Weights of a small contrastive image-text model.
Model: 6.16M parameters, 64-pixel images, encoder arch vit, encoder norm layernorm, encoder activation geglu, encoder width 192, text encoder width 128, text encoder norm layernorm, text encoder activation star_relu.
Training: muon at rate 0.0064, 14500 steps, batches of 128.
Data: trained on patchworks of several textures, 36250 training examples, 51.2 epochs.
Rows from block 8 of the image encoder, named by matrix and row number. Rows with one number belong to one neuron. Each number is 128 + 24 x the weight over the matrix's rms, rounded and kept within 0 to 255. All counts start at 0.
# gate: MLP gate (encoder.blocks.8.mlp.gate.weight, 384x192), inputs 128-191
# fc1: MLP up (encoder.blocks.8.mlp.fc1.weight, 384x192), inputs 128-191
# fc2: MLP down (encoder.blocks.8.mlp.fc2.weight, 192x384, transposed), outputs 128-191
gate.166 [119 176 115 129 181 153 160 144 127 106 107 198  98 126 155 133 113 142 112 161 156 123 147 125 111  96 142 126 104 112 180 139 104 114  79 148  90 104 109 132  81 145 151 143 142 159 112  94 127 174  92 134 150 164  17  99 176  96 121 111 143 107 108 151]
fc1.166 [123 146 192 159 102 113 126 154 141 119 124 150  78 185 148 139 150 103  81 161  79 120  89 141 113 118 146 138 143 154 137 116 121 171  38 164 123 100 102  99  93 157 148 107 140 194 117 109 164 145 162  83 116 119 173 112 159 129 136  95  93  93  74 115]
fc2.166 [102 156 129 134 159 118 174 154  84  84 135  87 124 156 152 128 118 127 139 157 113 166 121 107 145  52 162 149  88  88 138 123 104 100  93 116 123 131 110  98 116 101 130 161 124 104 161 118  87  93 156 103 130 128 148 208 151  76 133 143 113  91 108  74]
gate.167 [216 108 123  75 106 132 188 155 120  95 139 115 119 131 123 127 115 152  71 160 150 141  84 120 141 136 123 117 112 115 131 135 135  93 111 133 133 166 132  67 129 178 108 162  90 126 152 141  54 165 141  91 108  79 104 139  89 155 143 116 197 111 126 124]
fc1.167 [ 61 100 147 147  90 149 170  93 142 157 131 132  95 161 145 118 141  75 121  93 130 157 119 153 119  99  75 150 186 171  89 168 109 119 150 137  88 124  95 158 138  99 146 100 172 113  62 147 110  98 134  71 130 109  75  93  51 119 156 133 166 136 185  94]
fc2.167 [127 178 118 142 112 148 151 155 117 171 117  86 145 151 176 139  49  79  82  99 101  99 177 148 189 150 182 161 174 117 141 126  96 150 133  87  85 137 108 141 151 136 135 122 171  97 114 118  67 101 130 140 145 131  94 120 165 117 154  97 139 144 125 102]
gate.168 [132 129 130 130 122 129 124 129 133 128 125 123 127 127 128 126 125 123 126 127 128 124 127 127 133 127 126 128 127 126 134 130 126 127 130 130 125 125 129 129 127 126 131 132 127 132 129 132 128 126 128 123 130 135 130 129 125 130 127 127 131 128 134 131]
fc1.168 [128 126 123 131 130 132 129 130 124 126 127 130 130 127 128 124 131 124 128 128 125 126 129 129 130 124 124 130 133 125 129 129 128 128 126 125 125 124 133 130 129 129 127 126 125 127 124 132 123 128 126 131 121 131 132 122 128 127 130 130 120 128 127 124]
fc2.168 [133 127 129 127 126 127 129 130 121 128 131 127 124 126 131 132 131 130 134 127 129 128 127 128 129 130 126 130 129 125 127 122 128 128 125 125 132 124 129 124 133 134 126 128 128 125 130 131 129 130 132 133 127 131 130 130 124 130 129 129 127 128 131 130]
gate.169 [119 107 119 145 184 155  98 110 114 122 130 127 131 132 130 109 115 128 124 139 154 169 135 142 154 183 120 137 152 109 137 123 132 131 118 132 120 120 119 114  92 153 148  98 113 142 141 135 140 117 115 158 111  97  99 113 118 165 160 113 130 137 142  86]
fc1.169 [135 127 152  79 115  83 114 144 124 155 121 155 110 126 124 135 148 117 129 134 160 111 119 130 123 129 140 112 130 125  76 131 169  82 132 152 144 117 119 164 126 103 133 157 155 100 121  95  99 146  91 116 123 103 120 133 122  95  89 176 117 109  97 177]
fc2.169 [134 126  80 134 111 119 131 135 104 181 121  86 117 117 135 152 133  91 151 170 106 139 208 108 151 163 122  95 114 116  97 134 115 164 126 147 134 158 177 149 194 136 136 122 123 141 140  96 160 116 115 134  87 113 139 114 131 119 121  92 115  96 131 107]
gate.170 [107 139 112  95 141  72 108 120 128 101 103 121  86 123 129 145 150 149 151 121 129 125 123 104  85 115  83 169 126 158 151  97 119 167 125 150 124 106 126 132 141 100 105 110 121 139 122 156 130 107 153 134 117 141 144 140 109  92  96 141  93  92 163 128]
fc1.170 [116 126  99  88 110  29 117 163 148 128 136 116 126 137 126 130 150 109 142 101 115 108 168 123 136 121  82 149 138 170 171 119 103 139 138 156 136 122  94 154 133 112  76  38 115 149 118 162 149  84 178 180 134 119 133 132 131 119 126 167  67  69 157 140]
fc2.170 [135 170 138  96 138 117 113 162 139 127 153 135  38 138 144 141 152 183 109  91 122 104 130 131 144 118 104 163 103 158 131 124 106 167 158  94 113 104 113 124 133 159  76 128 141 128 131 108 110 160 140 156  89  58 120 139 161 154 140 104 135 114 140 119]
gate.171 [144  83 148 182 138 193 140 148 130 139 146  92 131 153 147 149 144 111 133 131 106 120 115 116  79 124  60 133 141  80 147 103 102 200  88 102 106 133 139 147 103 132 106 172  84 121 132 177 151 140 170 168 141 134 131 117 114 106 117 134 118 118 124  75]
fc1.171 [128  41 121 161 140 209 106 126 142 129 152 111 143 156 146 147 133 121 117 108 114 107  99  81  90 112  77 139 109  91 157 106 113 190 118 123 102 144 138 150  91 115 123 190 140 128 108 149 152 134 206 125 120 103 106 104  91 141 119 152 123 108 120  79]
fc2.171 [ 76  91 117  90 159 150 101 129 123 180 137 192 168 153  72  65 113 140 176  71  94 169 145 155  71  89 122 106  82  62 140 120  71 128 163 116  80 135 118 155 120 108 121 147  92 156 113 134 120  83 189 142 174 135  80 146 107 177 132 136 118 166 120 141]
gate.172 [125 122 137 125 124 133 130 118 123 130 127 135 122 130 124 131 133 121 129 135 122 124 136 136 132 129 120 132 125 130 126 130 131 127 122 141 123 137 131 129 130 119 140 127 122 131 120 129 134 129 125 118 135 135 133 125 116 130 119 133 132 126 131 127]
fc1.172 [129 132 127 126 127 131 120 130 133 129 126 117 130 120 136 136 125 125 121 121 119 127 125 130 132 131 132 127 122 124 126 132 134 128 123 127 123 133 136 123 130 124 125 125 127 128 131 121 120 133 125 130 134 133 122 133 127 127 129 122 119 127 123 133]
fc2.172 [129 126 130 121 126 122 122 121 125 135 120 120 120 125 126 135 131 131 131 136 130 129 120 132 127 125 137 132 134 128 131 139 130 137 127 126 129 129 123 125 126 125 141 120 126 128 125 127 126 124 133 134 127 137 130 126 136 130 128 126 127 123 124 139]
gate.173 [ 93 167 119  99  72 137 131 151 140 166 177 105 205 106 137  85 193 105 150 131 126 174 100 144 167  70  97 123 147 139  79 110 124 132 200 149 109 154 123 116 153 128 130 135 178 141 119 130 157 127 168  51 112  67 110 187  73 118 153  70  64 135 133 144]
fc1.173 [130 164 152 105 169 121 139 137 118 126 124 132 105 105 154 186 157 111 109 104 191 157 107 114 125 130 130 114 125 147  74 105 145 161 112 140 168 130  98  51 125 139  97 137 151 161 117 143 169 100 173  94 128  89  97 110 106 144 124 141 109 115 126 133]
fc2.173 [140 113 154 113 181 150  97 127 102 119 153 113  84 107 182 166 166  97 105 103  99 141 105 135 141 112 152 131 133  74 106 112 134 118  91 136 132 117 139 161 162 150 154 127 131 125 132 177  87 161 141 122 100 108 117 173 116 118 115 132 123 112 124 100]
gate.174 [119 131 130 127 132 129 130 126 116 141 139 119 149 114 131 144 125 125 110 137 130 119 131 110 144 152 134 126 114 126 134 139 117 141 127 124 119 129 120 121 109 120 110 135 136 120 127 128 111  99 121 124 158  97 138 137 128 166 151 137 150 107 139 136]
fc1.174 [138 139 135 115 109 116 138 101 119 111 129 112 144 159 143 115 133 138 144 150 102 135 114 107 134 140 124 144 120 122 152 124 141 115 149 120 172 131 119  93 122 111 154 120  98 112 145 132 118 119 120 112 149 117 123 141  99 144 133 144 112 108 101 121]
fc2.174 [150 166 123 128 137 118 117 128 133 133 147 113 135 156 125 107 123 103 155 149 110 139 148 137 129 118 123 125 128 125 134 133  97 139 150 123 129 126 116 106 134 121 109 138 129 126 124 125 145 134 122 113 133 112 142 109 112 125 143 110 133 123 127 123]
gate.175 [127 129 138 130 132 126 128 123 124 134 134 126 131 140 127 119 124 141 133 125 122 128 129 123 118 128 125 122 123 142 108 132 126 130 127 125 125 131 117 128 116 116 135 125 133 123 124 119 122 118 135 123 120 133 132 120 136 137 132 122 135 129 125 134]
fc1.175 [125 126 133 138 122 125 126 130 131 123 136 135 128 139 128 135 131 129 130 127 129 143 112 122 128 127 135 132 125 120 121 109 125 140 124 126 135 133 127 124 113 120 130 134 121 125 135 121 127 128 122 126 132 130 133 135 124 134 123 127 129 136 127 121]
fc2.175 [132 128 115 138 134 129 122 137 127 123 130 129 120 130 135 129 117 131 127 125 136 130 139 116 134 117 123 125 134 125 123 118 123 128 141 136 131 129 130 137 131 127 128 137 131 127 126 124 121 126 129 120 139 131 123 120 142 126 133 121 130 135 123 132]
gate.176 [149 123 118 166 150 152 135 102 124 146 126 139 172 107 157 141 103 134 123 119 120 133  97 123  91 146 149  85  95 133 139 103 110 117 117 136  96 127 136 143 101 130 130 137  91 123 125 150  99 111 122  87 121 140 183 131 151 185 104 124 110 121 185 108]
fc1.176 [177 127  96 186 126 164 136 138 132 149 131 148 170 105 131 136 139 114 120 110 106 120 118 122 127 142 143 119  97 148 168  78 139 115 144 119 118 121 120 140 114 149 153 107  87 122 132 162 116 127 131  89 124 111 162 129 145 191 120 149 102 104 162 123]
fc2.176 [151 121 123 177 131 103  91 127 147 159 119 107 126 144 129 131 105 171 114  78 130 116  89 140  77 111  91 126 150 101 130 131 133 149 140 148 106 102 163 146 112  94 103 142 116 144  71 145 102 147 142 156 132 108 143 133 134 110 125  69 124 167 170  73]
gate.177 [133 121 136 135 121 133 137 134 133 131 136 138 126 123 131 137 115 127 116 125 125 141 135 104 130 130 133 129 130 133 132 114 127 130 129 142 116 133 136 125 135 122 119 119 139 126 130 127 120 120 129 113 127 132 122 123 139 142 127 115 137 119 144 114]
fc1.177 [128 129 129 134 139 136 132 123 126 124 120 131 137 108 125 134 122 131 127 130 134 140 128 135 137 116 116 126 123 125 128 121 133 128 126 114 122 119 119 141 133 119 131 131 125 132 121 120 123 127 124 132 131 128 126 129 133 126 130 128 116 127 136 127]
fc2.177 [141 122 128 125 132 136 141 126 125 134 124 121 132 126 125 141 156 137 137 126 132 119 114 135 122 144 123 131 127 125 135 143 147 132 130 124 135 131 131 119 121 135 139 111 135 121 127 127 138 139 135 133 122 121 130 127 137 127 137 136 135 135 134 131]
gate.178 [129 133 134 126 129 117 142 110 126 126 150 174  96 134 144 112 121 104 133 130 149 108 138 137 127 113 111 120 148 104 138 110 132 103 150 101 110 130 122 138 131 163 113 141 143  93 118 146 158 119 144 149 120 137 116 138 132 153 125 166 114 134 156 119]
fc1.178 [101 105 105 164 107 122 138 131 142 127 134 123 139 129 126 128 119 126 119 141 113 124  96  93 125 102 147 129 145 119 116  96 138 109 130 128 150 115 132 142 125 116 110 128 101 114 129 141 139 126 161 140 126 168 160 129 153 114 131 123  88 123 132 124]
fc2.178 [130 136 106 145 111 101 161 141 111 133 128 130 126 105 107 154 124 111 106 151 128 109 142 131 118 123 134 120 107 118 161 141 118 126 117 109 173 118 142 117 117 129 141 124 130 148 156 135 132 102  90 123 131 169 118 117 121 121 117  88 132 124 131 114]
gate.179 [124 118 133 138 132 141 117 116 148 121 103 135 147 145 112 142 123  92 131 155 122  95 118 145 148 130 119 108 136 121 134 115 141 119 113 137 120 113 155 117 120 104 127 124 126 113 110 124 134 110 114 120 122 142 153 120 126 120 108 129 133 157 132 124]
fc1.179 [140 120 134 140 117 129 123 113 141 123 123 131 149 124 130 127 115 137 109 150 117 105 118 123 152 111 140 117 121 129 131  98 139 113 101 140 134 122 132 145 145 126 125 150 135 110 105 127 149 119 122 120 126 126 141 119 133 113 104 129 139 130 138 143]
fc2.179 [137 128 143 119 125 134 112 138 138 138 145 130 121 122 135 129 125 131 114 109 143 122 137 121 144 127 133 129 119 126 120 115 130 137 133 110 138 147 106 153 101 136 110 121 151 141 133 116 129 117 144 129 149 113 138 125 114 132 136 149 162 146 140 134]
gate.180 [138 169 135 122  96 105 113 162 176 149 148 104 122 123 175 133 145 100 145 119  77 110 153 120  89 181 107 122 153 170 194 122 136  97 104 159 123 142  96 143 134 113 111 175 174 102 162 149 100 131  75 121 116 133  92 160 101  81 132 189 148 138 131 136]
fc1.180 [ 93 134  99 139 195 111 115 173 110 114 100 112 138 124 136 124 103  61 109 146 100 133 118 120 153 119 155  77 124 143  82 136 151 179 172  74 147 126 119 124  72 127 119 142  80 107 126  89 166  94 139 127 171 106 113 150 113 185 128 140 165 119 125 104]
fc2.180 [135  96  80 127 161 112 184 129 157 164 143 120  99 130 133 111 109 126  95 134 141 148 123 183  98  95 113 114  73 139  71 139 126 107 110 143 164 175 109 166  80 151 176 130 103 142  85 155 139 112 151 130 122 121 177  96 169 134 129 129 157 119  93 123]
gate.181 [129 119 127 140 131 130 122 139 141 116 126 142 132 131 129 112 129 121 123 136 139 121 142 134 135 125 141 142 119 137 137 134 128 145 131 109 127 139 140 119 130 126 123 134 110 122 117 119 116 117 117 130 125 124 118 128 130 130 130 132 124 129 129 121]
fc1.181 [115 130 133 125 134 133 130 140 137 139 124 127 129 121 132 135 122 126 137 124 131 136 138 120 106 142 126 118 132 131 139 130 151 141 127 122 120 139 119 154 116 133 127 118 139 134 124 122 110 128 114 138 138 120 117 133 132 113 122 129 117 118 116 129]
fc2.181 [133 135 143 141 125 127 114 123 134 121 124 127 134 112 124 138 121 117 110 115 123 122 118 148 143 132 127 127 121 121 136 137 128 158 145 130 134 130 132 133 129 125 121 121 120 114 133 114 139 147 133 135 126 131 124 122 136 121 116 142 121 139 139 134]
gate.182 [120 108 185 210 109 154 159  77 149 116 116 147 130 125 104 206 140  89  72  78 153 121 115 156 100  82 165  82 134  93  86 169 183 176  48 160  70 170 112 123 127 164 151 163  86 150 131 139 117 106 140  91 115 131  96 116 130 126 140 122  90 135 144 129]
fc1.182 [168 164 115  71 167 101 154 134 111 147 177 174 170 117 167  56 150 131 115 112  96 122 149 102 123 155 127 150 122 139 130 115  63  74 223 162 150  99 118 130 186 107 131 135 134  93  84 117 110 155 137 158 111 122 120 111  92 142 134 145 137 142  61 121]
fc2.182 [ 82 142  96 151 103 137 121 121 119 172  94 163  93 150 126  71  97 182 109 160 176 175 173 141 141 151 132  96 124 133 143 131 150 120 108  84 205 147 150 160  83 148 117 142 173 161 132 112 177 111 126 126  86 110  75  84  75  91 120 170 133 155 144 176]
gate.183 [118 143 150 155 175 141 122 146 138 128   0 190 114 134 145 136 145 176 180 118  99 134 105 148  80 144 133 115 116 106 122 130 142 135 134 104 135  85 107  99 150 111  84 162 129  58 155  86  80 157 120 152 129  92 181 154 166 147 128 143 110 157  97 103]
fc1.183 [136 119 123 109  67 121 120 103 114 149 208 107 146 163 132 136  94  91  85 119 151 118 120  60 165 104 145 120 120 151 133  92 110 108 107 127 117 166 120 119 104 143 163 112 123 173 105 184 140 117 176 136 156 176  77 109 105 160 131 132 135  82 162 141]
fc2.183 [108 143 152 114  90 134 191 125 129  97 143 150 206 162 144 203  98 126 139 111 148 161 106 121 142 137  77 131 136  73  67 136 161 127 126 185 131 122 121 164  91 127 151 140 148  97 115 194 158 147  80  88 140 126  99 133 175  86 126 173 140  93 132 165]
gate.184 [140 133 137 116 128 132 136 126 124 122 116 134 120 126 129 126 129 114 117 132 141 115 121 144 126 131 137 135 109 135 129 146 138 131 136 127 129 136 141 136 124 126 117 118 128 133 120 127 136 141 110 128 127 130 120 107 109 128 124 130 136 130 121 121]
fc1.184 [126 131 126 120 141 125 127 123 125 128 119 123 122 136 119 109 123 134 130 124 124 116 136 149 121 130 133 124 136 125 137 134 128 118 136 131 127 122 125 129 135 111 143 129 134 128 131 130 133 117 122 143 133 124 129 147 124 119 143 138 130 133 130 123]
fc2.184 [110 141 127 134 119 126 117 116 129 146 141 137 136 115 120 136 140 123 130 108 150 120 124 116 125 131 118 142 129 133 121 128 136 124 140 142 140 129 116 142 135 132 119 134 118 129 130 134 129 122 116 136 136 135 131 128 126 111 129 133 140 125 122 141]
gate.185 [130 121 135 117 120 128 138 125 136 119 131 127 126 130 136 128 129 143 124 130 133 126 134 138 132 140 125 126 116 119 130 117 132 117 118 132 126 129 126 132 127 130 121 121 119 144 126 139 126 125 122 124 128 129 133 127 121 126 139 123 122 126 130 130]
fc1.185 [126 126 117 127 117 133 132 130 132 126 121 123 127 123 123 130 120 137 122 120 125 123 125 125 126 131 126 141 138 138 129 129 138 118 136 126 127 131 121 125 127 122 137 138 143 124 126 137 137 130 130 126 134 127 126 131 130 117 123 133 127 127 123 129]
fc2.185 [130 125 128 120 135 128 113 132 124 137 108 126 132 129 131 131 130 133 110 128 136 127 135 130 125 131 129 123 121 131 121 116 131 127 126 136 120 129 125 133 122 126 122 139 125 121 125 133 127 136 119 126 130 135 126 130 115 133 130 128 121 129 133 129]
gate.186 [112 153 142 161 144 106 179 159 148 125 121 153 147  94 152 138 156 125 125 172  91 124  74 144 141 136 109 107 138 108 141 173 138  88 130 193  94 126  99 145 138 144 146 135 150 103  97 182 108  92 148 125 100 110 143  99 113 183 125 159  88 110 148  94]
fc1.186 [142 159 126 135 163 131 164 171 165 122 103 115 124 101 101 116 124 103 135  90 122 147 143 130 116 118 127 143 128 109 139 100 117 126 143 164 142  75 110 133  99 151 106 152 140 101 105 132 145 136 126 139 135  95 127 105 132 140 160 115 162 107 158  91]
fc2.186 [124 205 139 109 118 128  65 124 124 140 134 120 123 137 131 111 106 125 154 165 108 134 147 112 123 135 159 136 144 117 133 100  87 123 133 132 161 138 108  97 139  88 167 134 117 141 110  84 135 134 125 129 154 104 137 156 122 140 155 145 106 134 138 143]
gate.187 [ 88 111 140 174 174 117 141 122  79  76 117 122 191 125 120 151 121 125 106 114 182 113  84 124 138 151 116  96  95 237 105 114 147 123 116  95 153  98 169  88 106 189 129 133 143 119 151  76 229 155  77 117  64  88 126 126 198 184 181 117 146  94 116 132]
fc1.187 [ 90 136 130 147 125 131  96 120 116 182 135 150 134 111 161 111  74 178 186 119 130  80 164 137  82 125 110 156 165 151 151  77 108 119 118 156 173 129  37 122 141 117 134 126 136 129 140  98  61 113 189 161  63  84 138  69 136 116 145 145 103 133 172 120]
fc2.187 [ 98 139 112  96 151 192 131 130 143 176 132 134 128 141 163 119  86 116 156 113 122 124 115 127 121 130  95 122 144 114 123  88 103  97 127 196 206 153 153  97 170 131 127 124 199 160 147 148  75  73 141 119 194 139 175 129 119 192 123  71 110 147  99 164]
gate.188 [135 132 145 145 126  89  99 155 155 152 136  92 146 122 158 144  96 103 103 115 134 139 130 135 141  90 126 166 111 183 127 183  70 100 204 168 107 220  98 124 126 127 132 156 121  94 148 125  90 185 139 168  92 153 189 237 107 146  97 172 161  95 128 111]
fc1.188 [145 155  92 109  92 185  68 101  81  91 165 164 137  82 147 113 132 140 131 148 120 111 138 105 139 163 121  94 154 148 117 115 156 117  96  19 130  50 118 105 142 129 101 102 138 154  88 160 160 111 130  79 154 115  70  65 152 125 148  98  75 136 106 128]
fc2.188 [144 161 142 128 149  92 108 176 122 124 128 118 149 167 140 144 181  99 106 161 137 108 171 176 107 152  98 107 112 153 144  88 135 135 197 118 193 110  77 138  98 128 117  94 143 122 118 134 106 136 109 163 121  74 100 208 159 121 102 141 130 108 116 109]
gate.189 [148 138 150 135 171 138 128 145 151 113 118 103 152 140 120 106 116 133 143 118 154 113 110 131 165 115 124 117 161 120 128  87 138 151 101 155 144 147 141 117 157 133 107 152 124 104 137 114 101 123 123 155 101 122 120 116 100  93 146 134  97  89 131 124]
fc1.189 [103 161  91 136 144 114 131 147  99 146  92 120 142 120 148 122 110 160 126 121 129 138 138 127 146 120 151 122 137 151 128 130 142 134 105 134 125 165 130 133 134 141 111 109 156 101 113 147 115 139 125 150 110  86 144  94 142  91 110 135 132 167 113 113]
fc2.189 [107 113 148 146 117 109 128 151 133  95 161 102 159 139 143 168 122 103 142 135 152 124 168 135 135 123 121 143 127 125 150 144 147  91  99  93 127 136 128  84 119 140  93 113  90 112 153 129 144 140 146 141 105 146 121 110 120 115 119 164 131 140 134 133]
gate.190 [152 162 115 104 118 107 150 137 151 142 151 138 140 107 112 137 170 146  83 129 139 119 125 165 141 121 165 155  96 119 128 129 104 134 149 165 144 141 126  90 102 132 128 140 109 174 129 118 115 156 115 124 116 122 135 149 105 133 102 149 104 103 142 122]
fc1.190 [102  93 118 110 167 149  98 108 117 155 133 128 139 130  82  93 132 142 119 125 147 120 161  90 114 119 107 128 146 107 110 150 136 140 112  93 100  90 147 138 143 112 146 136  94 114 126 106 115 117 137 127 152 123 147 129 179 146 148 135 135 124 119 131]
fc2.190 [111 131 135 117 162 125 130 134 115 124  88 107 118 126 163 126 160 137 138 128 113 115 132 165 144 103 153 103 136 132 126 145 127 157 164 130 147 119 129 112 111 108 124 109 154 124 102 126 166 144 115 177 110 112 139  90 102 142 125 144  96 156 109 104]
gate.191 [102 138 131 184 144 146 143  92 127 133  84 124 137 139 116 149 138 129 130 158 115 178 110 113 139 112 141 116 103 173 132 110 156 118 169 105 131 155 126 122 147 118 156 129 149  77 150 115 139 147  62 182 136 110 143 146 158 153 123 110 147 166 115 157]
fc1.191 [129 115 131  79 103 121  95 135 113 153 169 122 136 109 121 135 138 113 159 122 132  83 155 189 112 165 118 119 117 100 121 113 107 114  78 148 120 139 106 121 111 135 103 127  76 167  84 122 119  91 180  92 112 173 158  92 118 119 141 137 133 107 162  94]
fc2.191 [124 138 155 124 125 102 112 130 106 107 182 139 115 129 122 146 128 171 150 121 126 106 138 135 108 150 141 139 113 167 122 123 110 155 132 156 138 146 131 178 141  78 141 162 182 135 105 114 153 142 106 135 110 119  87 177 124 145  88 150 121 167 148 164]
gate.192 [122 154 159 136 167 151 130 199 156 114 140  96 127 150  84 125 175 111 140  93 187 150 159 123  98 157 174 179 126 160 120  71 111  98 122 106 125 103 149 151 118 132 127 117 164 103  91 165  90 169 123 173  92 109  74 112  86  94 112 167 127 138 103  74]
fc1.192 [147 128 133  75 147 145 141 140 165 100  41 117 143 135 124 137 143 119 163 150 122 120 159 162  54 133 143  79 135  82 121 119 157 109 159 136 115 114 164 148 119 151  64 119 127 124 107 108 112  30 153 150 166 151 111 161 172 132 165 116 135 143 174 107]
fc2.192 [146 147 124 152 174 151 141 114 154 129 178 101 136  74 105  90  99 113 136 113  81 137 211 148 160 121 169 132 108 104 119 150  85 127 152 104  49 128  72 103 150 151 186 136 140 124 150 111 126 118  92  96 157  53 213  74  90 117 135 125 137 130 116 203]
gate.193 [137 134 111 139  99 117 118 130 126 137 144 100 147 125 123 137 115 136 135 128 132 135 128 118 141 103 134 125 109 137 122 159 142 115 115 128 141 121 131 126 136 127 162 127 150 102 160 133 129 146 167 135 116 151 154 113 119 127 118 118 138 144 128 101]
fc1.193 [119 139 121  96 134 128 138 106 125 105  82 158 126 143 123 119 161 123 121  97 120 125  97 146 128 147 119 153 128 110 127 152 128 111 135 109  96 127 145 140 122 129  95 135 131 110 100 137 137  82 105 129 109 143 120 131 147 138 126 115 136 118 136 145]
fc2.193 [136 118 145 158 134 116 147 140 136 103 149 132 155 137 116 105 136 113 130 148 117 111 128 119 137 131  94 133 129  82 141 117 120 119 137 120 154 118 140 142  92 151  86  98 131 153 123 180 133 139 169 177 129 103 161 118 118 134 129 131 132 140 153 101]
gate.194 [140 152 114 119 104 142 121 120 134 140 161  98 121 120  83 136 147 106 148 128 105 166 149 124 135 115 122 145 130 139 135 135  85 130 149 116  96 126 122 106  84 117 120 159 104 152 132 113 141 124 131 126 145 132 112 107  86 112 141 113 120 118 126 109]
fc1.194 [122 142 120 100 130 118 126 138 113  92 128 121 135 133  99 112 153 104 120 108 143 142 140 164 113 136 133 114 143 106 129 123 103 133 109 124 105 153 123 124 120 164  94 141 136 140 184 130 130 117 161 110 132 109 141 131 119 117 130 127 101  86 128 122]
fc2.194 [124 143 152 110 144 147 167 151  99 162 144 115 148 143 130 141 145 153 150 126 138  96 115 121 122 121 128 154 117 145 108 121 144 137 118 143 131 126 123 120 117 134 129 113 152 125 116 108 137 122 108 133 136 143 123 110 159 122 113 155 131 132 159 114]
gate.195 [126  99 119 129 113 129 148 177 124 149 103 119 144 130 108 158 115 121 141  81 123 139 118 123 120 117 117 133  95 120 136 130 105 136 128 113 100 123 119 140 118 117 136 121 105 127 115 130 111 122 126 141 119 121 126 143 139 139 113 152 134 151 145 138]
fc1.195 [139 131 155 128 119  95 160 135 123 158 113 125 150  97 146 154 104 110 126 108 109 115 155 105 118 107 140 138 118 154  90 111 163 102 107 128 125 124 144 129 132 149 141 117 149 142 127 150 131 104 126  92 153 144 138 132 117 128  98  94 117  98 146 184]
fc2.195 [113 113 124 120 118 106 133 163 134  97 138 113 144 150 113 166 125 155 154  99 108 118 127 111 147 134 111 177 106 116 133 117 126 128 105 158 116 109 115 145 144 142 146 122 140 108  85 108 107 143 139 159 132 132 104 123 154 115  77 136 144 143 110 141]
gate.196 [141 127 126  68 149 141 123 139 137 166 114 135 103 102 135 134  81 101  71 119 139 126 122 119  69 157 138 118 164 109 154 183 127 155 158 136 164 173 139 130 121  97 136 115 100 148 179 119 130 124 131  92 142 215 121 131 181 135  55  97 113 169 125 123]
fc1.196 [ 63 119 109 161 170 109 119 161 131 125  91 129  98 128 158 111 135 125 138  84 104 109 171 139 121  98 152  92 127 135 133 125  76 126 197  95 102  99 171 138 141 117  97 112  87  78 145 110 109 118 142 151 100  69 104 173 140 114 148 173 143 144  72 181]
fc2.196 [108 151 159  68 111 163 175 141 124 139 111 146  88 146  77 157 124  88 109 122 140  92 138 146  68 121 100 169 150  86  91 154  68 121 124  84  89 144 146  68 168 115 140 153  93 149 104 175 113  80 104 159 159 153 184 100 108 149 161 105 100 172 121 130]
gate.197 [113 116 127 140 142 125 111 117 102 119 116 100 127  94 140 159 136 137 150 118 133 143 101 127 149 157 149 162 110 134 161 132 132 117 131 139 149 142  98 121 175 124 140 119 143 128 122 155 137 156 131 116 123 134 108  90 160 128 122 129 125 150 127 134]
fc1.197 [126 101 131 133 154 113 129 117 134 118 105 111 116 109 111 127 152 104 133 122 116 153 139  95 135 130 139 159 124 141 152 137 149 132 143 114 147 125 127 130 169 146 118 114 148 138 131 149 138 148 127 131 121 128 115 128 150 121 128 144 122 154 120 143]
fc2.197 [123 113 142 103 108 151 154 126 123 149 129 117 116 128 136 132  98 129 127 117 126  96 111 125 130 135 126 141 127 129 131 159 100 115 158 120 150 109  95 113 101 118 136 106  97 137  99 139 101 118 107 108 119 111 115  85 135 113  97 138 122 108  90 135]
gate.198 [130 135 153 181 157 143 183  70  96 199  83 114 111 133 154 113 163 111 114 130 114 168 138  77 103 140 131 139 138  82 161 110 114 113 221 142 172 124 157 165  90 120 171 101  65 103 152 141 162 135 145 132  99  70 136  79 121 102 152 132 169 156 109 133]
fc1.198 [140 108 162  66  55  68  83 157 126  90 164 135 137 117 140 139 122 147 157 104 148 133 108 144 153 121 117 172 106 151 106 175 146 168  73 127 147 117 121  96 127 104  87 153 116 178 118  73 142 126 148  94 166 182 128 208  88 137  91 173 128  69 199 163]
fc2.198 [137 119 102 122 139 146  86  97 154 106 167 157 139  91 127 143  93 162 145 106 135 105 113 149 147 124 155 122 167 109 173 107  92  89 109 142 137 140 170 179 144  87 102 122 111 136 115 160 157 159 138 116 120 175 164 173  87  79  74 147 124 140 129 100]
gate.199 [151 105 199 134  72  96 185 125 128 119 133 122 126 127 141 101 140  35 104 182 102 109 146 104 137 136 205  77 127 128 133 136 111 111 162 148  48 125 156 175 131 110  96 159 117 143 110 144 102 111 151 155  67 149 127 120 109 115 146  87 126  63 175 102]
fc1.199 [ 77 103 114 105 125 137 125 112 145  85 131 185 131  80  97 148 148 162 129 143 129 150 176 106 142  87 115 137 119 120 193 100 155 144 128 157 129 206  65 104 124  87 100 140 162 137 106 163 109 120 106 109 118  92 143 122 151 152 153 168 161 128 105 120]
fc2.199 [119 107 124 138 122 148 165 109 103 121 143  73 147 186 147  86 151 112 145  95 139  40  99 118 104 110 210 173  91  65 160 153 129 145 124  43  75 145  99 182  83  74 121  81 172 136 145 117 189 151 142 148 140  93 156 113  99 178 107 193 103 170 168  94]